Rows from block 6 of the image encoder of a small image captioner, named by matrix and row number. Rows with one number belong to one neuron. Each number is 500 + 50 x the weight over its row's rms, rounded and kept within 0 to 999. All counts start at 0. Numbers have three digits each.
Before each neuron's rows are labels from the 100 images, of 14848, where the neuron reaches its highest value: "responds to" is what is common among them; "colour at peak" is the nearest of a few named colours to the mean colour under the peak. Only what is clearly more common there than usual is listed. The data: cartoon faces. In brackets: how many of the 100, against the usual share in percent.
# fc1: MLP up (encoder.blocks.6.mlp.fc1.weight, 512x128), inputs 0-42
# fc2: MLP down (encoder.blocks.6.mlp.fc2.weight, 128x512, transposed), outputs 0-42

responds to: grey hair (47 vs 5.9); long hair (40 vs 14.6)
colour at peak: brown (44 vs 19.5)
fc1.226:535455580517478458595517484488459525481441609587552515431427475519524610525494533553484444479422473362437519487485468519546528443
fc2.226:606594546425534410471499444381475528514601506507529532465496443501487560582554505439473559516446500508554444536564500457471560482

responds to: sad (97 vs 13); pink face (38 vs 14.4)
colour at peak: pink (39 vs 12.1)
fc1.439:549540472549447470470513548435498442511474418452516480472474505458411473500497322479472513447556528491504618419440479492587544473
fc2.439:555545507411539443448532451528534513454541454575521591450507513464479478424447501432474524554534550532496475547500451524476469452

responds to: white hair (64 vs 6.2); long hair (43 vs 14.6)
colour at peak: white (41 vs 3.2)
fc1.336:516498531433558465594586512503483557511559426509490591588468490538515603411461482531509481498471545499398537500546549441452534534
fc2.336:470491419489386508454594494482431509502495517500590477534490586565517483607493394448516411516515524495522535532399539471528495548

responds to: top hat (78 vs 9.7)
colour at peak: green (26 vs 4.5)
fc1.335:530444560473538575479495471527440487508557516434581438439530361524431445492398541479489552499494510612500623570503558470430443537
fc2.335:420419523524467462404454569546558491538486553620484462483551529468467497562500521461528481496545408522573514479464486516496451559

responds to: looking right (65 vs 33.2); grey face (34 vs 13.9)
colour at peak: brown (55 vs 19.5)
fc1.316:447486587443406411529454483610479518450518506446482468525495510501521483504502482537568500577476521569432470467524579543418485474
fc2.316:426454538469590590432459524462380434490592521524509542447412536571497416474534501470501562451459492396535525550456479482468472490

responds to: looking left (75 vs 33.5); pink face (47 vs 14.4)
colour at peak: brown (46 vs 19.5)
fc1.23:504437467563525507434506530562550477446494541533566485557419530534458571510570592403495460519528589438478466457527468470561562449
fc2.23:500510401579547469427506588460497500554463574412592500497466554474514447532490492510481501489510501408549509435485505487567474440

responds to: neutral (72 vs 12.5)
colour at peak: grey (72 vs 40.7)
fc1.158:469446502443552460463505507485494515563545444406619503480475463521578461463489545587547546475517467441680553519541517471447444494
fc2.158:535459487604499444453511470515499493606497572497555511464520539492553388410504492468508636425519550427530413502599460567481508499

responds to: long hair (41 vs 14.6); green hair (39 vs 6.2)
colour at peak: pink (32 vs 12.1)
fc1.356:457415606591480459534455477515389503481531488494510511554469496430563570529531516526528479558446501485434473494528532612558489500
fc2.356:497463513600494523513429480575521456463436480545513446528486441416478571418459452438467527439492485507429512547446482484481552494

responds to: sleepy (50 vs 12.1); pink face (32 vs 14.4)
colour at peak: grey (72 vs 40.7)
fc1.101:484401434449578479454484531468517531441465475443540483407452477538457501410478435458605483557537494508507494541571494438495432516
fc2.101:447450463428484599471599480496442460390420532501533523506458513561535595546517460533450468545467549526512438530437545486532402429

responds to: looking right (61 vs 33.2); sleepy (34 vs 12.1)
colour at peak: pink (31 vs 12.1)
fc1.369:464534540536519571472397502429484489545494572405512537475489466491531460495459604534506414420523516566463549511493544462544503490
fc2.369:486479468499531493517406490518449534412474584511560422524525535486639505501434472531526518432506531503463486439491460361488541359

responds to: smiling (29 vs 12.1)
colour at peak: grey (70 vs 40.7)
fc1.228:484528581607542475572507526419510569464571496454495427545421433534537571408444428473492501473476502501462543528500429487541511519
fc2.228:477530479558548563484424490555477482513584421457518524440484512525476479494492477446644413477485515470543544565452506508467476516

responds to: angry (55 vs 12.8); grey face (43 vs 13.9)
colour at peak: grey (69 vs 40.7)
fc1.236:485501548524479646422528500542486498430442470489460495580491435467513491485561569500517431422436507583506461550495540568500499478
fc2.236:577546438450510477529507487498510611512449509552522548477502533430522494440448484525421552501471489554500453579474522593520415561

responds to: a mohawk (28 vs 8.3)
colour at peak: grey (67 vs 40.7)
fc1.217:426533457547542547523578459480440486481632544448509501448435546529481507492491587460460393490444532522470476606462513544465526498
fc2.217:492510569455553404537503543499508532473518509540454527501572501501583496598499485569567484452457601427464477513467449548527491559

responds to: beard (44 vs 19.9)
colour at peak: brown (49 vs 19.5)
fc1.463:554473474513463497451486612541480561441497472508484542567522455427616540582506560609562394516513519567449574413514553492498557472
fc2.463:481557484475524589460505457455473524515409514517593557414534539584505566526444551581471562504537495518474485521481454414504613579

responds to: grey face (36 vs 13.9); top hat (26 vs 9.7); grey hair (25 vs 5.9)
colour at peak: grey (83 vs 40.7)
fc1.291:490478586460492477454450366546515544535470495554463510529440511606515558473495544544522478483527456521462474534481501526495535477
fc2.291:576526561550558475468542467493561457416527528528566474540607451467452523526551540521532546530555474515508527463608562538462579486

responds to: white hair (35 vs 6.2); curly hair (33 vs 14.2); pink face (33 vs 14.4)
colour at peak: grey (71 vs 40.7)
fc1.238:487478452507504585558448526530499492559555505525544499519447481473506495512429661491546478485634487463505500439415502446596510443
fc2.238:450439376470503434524458496491516487479611529488473627576470522507453441527462552460541652556586531518528480596435439586574415478

responds to: blue face (32 vs 14.1); teal hair (30 vs 6.6)
colour at peak: brown (52 vs 19.5)
fc1.361:565524447488441451368550484586483576508456431511444505591485564519592528410453522550511482600586488616470508438497531424453457442
fc2.361:558455529470499579559495473538486481468540433548545498468506541512494501476478458413539493635389572461551455387512543483435481540

responds to: short hair (41 vs 14.6)
colour at peak: grey (76 vs 40.7)
fc1.250:566462541513534498604542566520408562483518567467483497499433465533453510505575445488521540466536514437545530481625548477537610432
fc2.250:428441480431492440452531526439540430505458423524476413580526529494472516589514505515442421462492555469432547490434459376502562470

responds to: looking right (64 vs 33.2); beard (45 vs 19.9); pink face (33 vs 14.4)
colour at peak: grey (69 vs 40.7)
fc1.475:482559514553541509463496562491427602532491537511439534493526531446459493482507496391551514438484476546486544513497417423512521460
fc2.475:469509432551499479517556417482507459508554534536506451561481485496491434492499536513564583514558506476448445536636466337519510479

responds to: sad (87 vs 13); grey face (33 vs 13.9)
colour at peak: grey (67 vs 40.7)
fc1.128:630438513534490485446518458500526458578540485512497427575539532459490576555552595517479453447459489531493552394482487500495431398
fc2.128:646500527604525567405479555535535533468456472437576457509596493466424515433537531494530510529475558461471573445578521434509485431

responds to: orange face (35 vs 14.2)
colour at peak: brown (42 vs 19.5)
fc1.278:470515504496605516489442470483520458476488449502566498558514486522524627464414346432526499440511414415405526500479517530527439462
fc2.278:458542526445455580384554539531416458507534450489596504468462460555508533539560491380491536471537543468433486514576544550490470478

responds to: pointed hat (39 vs 10.1); white hair (34 vs 6.2)
colour at peak: pink (30 vs 12.1)
fc1.449:610529468546568466433520456529491456554481472453467476531435533448593546447483581539581554498446463504560451549515517456611517547
fc2.449:568506496518393572455506499423456575487488461514641489462490502468579492532464551500512524448513477516568573426450475521543557497

responds to: cap (46 vs 10.1)
colour at peak: green (31 vs 4.5)
fc1.208:410523523484576570565417505549507486520544490490535525421470502515467463456522506430419473460424438525477601529550505548518503522
fc2.208:428453471440587494448610474471451611562504565497552510456441580602499497475600392597421540439531495543417524418511556524479527578

responds to: orange face (40 vs 14.2); bald (33 vs 8.8)
colour at peak: pink (39 vs 12.1)
fc1.246:473503466609507485509527547569561560506496467541543599562456505462445571541490507501497492512508473456557571412441566538511474606
fc2.246:430453488485492580471458544408488489547530557467398457526491477504380537449495489576447395538394507508481419399361538546474546532

responds to: sad (31 vs 13)
colour at peak: brown (55 vs 19.5)
fc1.91:534552503463369547559470553466520568480453537505478459450395435519574495510570528446607500477463502442502481538461554510524516504
fc2.91:470495477503562494451472547467499463536448449387544487480489549427487638509521481464437434459458497431500488551493535636487520459

responds to: grey face (40 vs 13.9)
colour at peak: brown (46 vs 19.5)
fc1.465:553378509510524490468484573616441512453422449510462504505500499513517509508516508530577545445472523552457525441527557497515511445
fc2.465:508499449446451552521564420489397597471527543389518609512476455564449498533497476477518491435566519420473574468400468482583533475

responds to: beard (50 vs 19.9)
colour at peak: brown (48 vs 19.5)
fc1.4:510484545489414537514565539506546517482508515396574552546411508534519478424473391470514573539474443536479528516502525396510475542
fc2.4:548608457524566473548580550480580520544547503466563491625415512414405480449440482457471413497411560508451445584529506573428519493

responds to: orange face (32 vs 14.2)
colour at peak: brown (41 vs 19.5)
fc1.193:528567395438513466571489437593520591468444595544434600538522457431547518454481608550589479505535520631434495411514465468537537443
fc2.193:404484399531601549452544486508420444489462443439506493542502454573538438497375540505427530451506464439563528487544427536385474421

responds to: bald (34 vs 8.8); a mohawk (26 vs 8.3)
colour at peak: pink (29 vs 12.1)
fc1.456:512492493543453512481493466549453490448495503479464559616515520535604522549500574484484517537573518441466497423532508426540510496
fc2.456:427482470527465420485513523537514461529474498533526467515568442535517521517501453564435528444446515483434448480466495558405511525

responds to: orange hair (53 vs 6.8); beard (44 vs 19.9); sad (30 vs 13)
colour at peak: brown (53 vs 19.5)
fc1.506:538580518530498446507545547539549463525552425529480496533430484509498577554513571393372511548535440445396520593431474536577518467
fc2.506:505555476490522442493489549473418439502438550461437556496515528480503566493501634512554528479607399509525428464511501424512481585

responds to: angry (81 vs 12.8)
colour at peak: grey (80 vs 40.7)
fc1.194:495592513471505449461429561460557570531471556490498515516461470484460549494407495486571474496466559486471480384544426459591586416
fc2.194:581507481503510537494482500497438490515511438474412459487570478587554588567487458569479499538509486476506537472564480491510473445

responds to: looking right (73 vs 33.2); winking (42 vs 12.4); neutral (31 vs 12.5)
colour at peak: grey (73 vs 40.7)
fc1.407:475536540541458402481509478483499597517462479640549490533461510436479429597619526433573554552532453415451557489458438565563423591
fc2.407:483552395544464526522516567529402443447444493577450526566525592502508510568348474455451518500484520478596531525371537583508448485

responds to: pointed ears (74 vs 20.6)
colour at peak: grey (66 vs 40.7)
fc1.93:598484486533446481537462351511432484469520503523514531523473457583496430469590539477476456511483488553458514465490493528531558429
fc2.93:550502462536401527460447563505603525521443514590496424528503535566501414484501552522457551428488485485557489511578489503549530469

responds to: orange hair (40 vs 6.8); orange face (34 vs 14.2)
colour at peak: pink (31 vs 12.1)
fc1.494:531540495579437538533500633525416486484505455431503591535537503413438598519439562504447499525463422478550546533465482557498480532
fc2.494:446506523577508381439457454514575509479513554467448579551445483505472535513525461482492479485582393549508475509447431558433521553

responds to: laughing (64 vs 12.5)
colour at peak: grey (75 vs 40.7)
fc1.371:516378450477496462546474531507518511500483556437486541479519530559566505445463541552556369467572491545536562609481548469536470544
fc2.371:526450449504409448480580485452529502533523531569486543504421548516593469408505555500406478508438473533585508442595474467488510450

responds to: sad (94 vs 13); orange face (35 vs 14.2)
colour at peak: orange (35 vs 2.8)
fc1.119:457505547482515501621439516446360451523526552457491539510454536523534526523363501493492489534546459558537542563549482537397525588
fc2.119:457474489514549538507508519575522476529498424405504494399567552587539545440537530517540438433491470555468585540516590531525558512

responds to: a mohawk (28 vs 8.3); a bun (26 vs 8.4)
colour at peak: pink (51 vs 12.1)
fc1.98:534498491540511471548520432509373497475510522459471515497499458425548483429478553543480594554498520412531489459469537495576440496
fc2.98:531550526523425506537524565508591439547448500520433434403455567549478466431520528436472621486552558437453479522535460451478558545

responds to: long hair (34 vs 14.6); orange hair (30 vs 6.8)
colour at peak: brown (50 vs 19.5)
fc1.1:473543464394507471560444610482486552516551457512520546462512544548569511518450483476436516496528481440551526566505525537590495514
fc2.1:529468553485455454547500468519588595547538537516509539425472539621402560462410409471490506510482448595511527470486495477516517518

responds to: glasses (54 vs 16.5)
colour at peak: grey (83 vs 40.7)
fc1.378:556442575536594454495549473570522452516488533518519553505431484544502574433418532508527390430530464479627477474430460534449554553
fc2.378:510454463541446544520467480526504546577532572537560613485496544515505554402516496451516571434533480418460506561543498540493549498

responds to: pink hair (31 vs 6.2); cap (28 vs 10.1)
colour at peak: brown (41 vs 19.5)
fc1.62:414389548612456532502507558524557617453541605497503494509502631556499439502440571436481511468539483490434533570402485550508544468
fc2.62:496530329519394525423534578561371503486492534498521468594522530438503533547508494565474491510533445500577543495534488503391462511

responds to: beard (73 vs 19.9)
colour at peak: black (26 vs 5.6)
fc1.383:473557522448376489513431544422590580534511462535557628395441571569584581494476451487493397457526453413435581501542506524490528472
fc2.383:537571384563472490541508515504488534502466540459511474452531426557507514400491463478487379569429508489438416487576486563611428431

responds to: blue face (34 vs 14.1); neutral (32 vs 12.5)
colour at peak: grey (67 vs 40.7)
fc1.43:522449519525452519471412506526538449486474480529621545460393456500520463451446526582537471573527403524494477479519435468527463516
fc2.43:588486418546488451448487551487438558464422549508566421565419523489496508429498456483453495454469477525508498390469432472566469495

responds to: black hair (31 vs 5.9)
colour at peak: pink (29 vs 12.1)
fc1.71:436525484455457548498440535472427548572480533463481525471410393588566559495492565448563500572571517482518487589502493401504552466
fc2.71:460546549475494422475573468500537483507501471591570543493613474496510517424456493551458543519565475420478490530522460459547482485

responds to: smiling (57 vs 12.1)
colour at peak: grey (70 vs 40.7)
fc1.160:518516539527454540489546565472495535493522563540491494473533489473466443469502537464506517502455474470355537518425471468518549486
fc2.160:460495568507463542526555639533450550553619502493547472541475441480518445504526560515554501549544549503458443590582442456491562456

responds to: beard (56 vs 19.9)
colour at peak: purple (33 vs 4)
fc1.254:525553514535497543537526423453459550466586426556539525514442417464450531465434527455548530433607460515511557438469469538482474456
fc2.254:503426512575504514517423535455498430429389466483413566593456515511507521564436545513490504480426529482442528499427473451492506526

responds to: angry (65 vs 12.8)
colour at peak: grey (70 vs 40.7)
fc1.70:565553548535470541537507480488487507467483548573449550398480443433556592447549451468421509430432545512494531502469459473531404550
fc2.70:448553485527582408506567485585577524502464554475515576605503512484579566510481395466458500425413513454599492426409376501464489491

responds to: cap (30 vs 10.1)
colour at peak: pink (33 vs 12.1)
fc1.46:498561471484481471473525527581595483514535485403483445482499568582436518404527539465565522532528532558548555538485432545574581557
fc2.46:537543554447522585498544457512511400550527573510497493399511558533505512446609533507502517603496469452558544479539574488629473485

responds to: grey hair (31 vs 5.9)
colour at peak: grey (67 vs 40.7)
fc1.95:527483515523427447557460551514476452506492534443519500451546525507522476493506501525553407498483526531505510487463473501532446570
fc2.95:522632508499550403462414557515453498394507459541474562496568487541477520581475487539469437497482555557483496592478483516449457492

responds to: orange hair (47 vs 6.8); pointed hat (42 vs 10.1)
colour at peak: brown (45 vs 19.5)
fc1.11:375441520458476523496393471549475481555541567398503491513507429495515468514474484495583522473533504508558455536591529428559484462
fc2.11:499405528539450519514388507553418458395509526490546492496556523611558573347459480543462519552464455417518487620502458441579472552

responds to: angry (99 vs 12.8)
colour at peak: grey (82 vs 40.7)
fc1.240:489568611533556546497466426534479481487446484485557451506473486546511481487574402511491464480428507491512471579447463300475484553
fc2.240:494549513460519519399525510514495380616464515545484479391538516447501539551498467455484555559476512465455525518536435527559465533

responds to: angry (41 vs 12.8)
colour at peak: grey (80 vs 40.7)
fc1.300:499484500553490523544533535449507499551499625402455476515500450552510539471470472446497525450441532542524496552437509516446476521
fc2.300:488502528493469488486497430525493422490499480397403517514451398520509493529568510491543498431539523479551475573495520477477569570

responds to: laughing (89 vs 12.5)
colour at peak: grey (67 vs 40.7)
fc1.137:510491513440543461627516525427555488540485521534570412419486528457406531419561592504518446557446518499555527539420584459559467503
fc2.137:448427476553449487482439462547547526504486483496545474437516559439475599516403541558594549491620527478562459472521475514436530496

responds to: grey hair (27 vs 5.9)
colour at peak: brown (49 vs 19.5); black (28 vs 5.6)
fc1.459:499512503556539518556488427500521559504507521573516459557483498541537539510527547473423458473514556412459555561526475645539536445
fc2.459:549506547553507486507476539446490540440543583478628502492532513563626459491544479453498602412512404436508542441545486445431572507

responds to: winking (45 vs 12.4); smiling (42 vs 12.1)
colour at peak: grey (72 vs 40.7)
fc1.205:449469476493491550587500606479573481541539516487553535474533523532478464463630576441533450580543505473464548465557496505517524468
fc2.205:538420543430580558466545499468527469400530561413508504496547422573433533465420508515590490477495519598465436494517519508443511446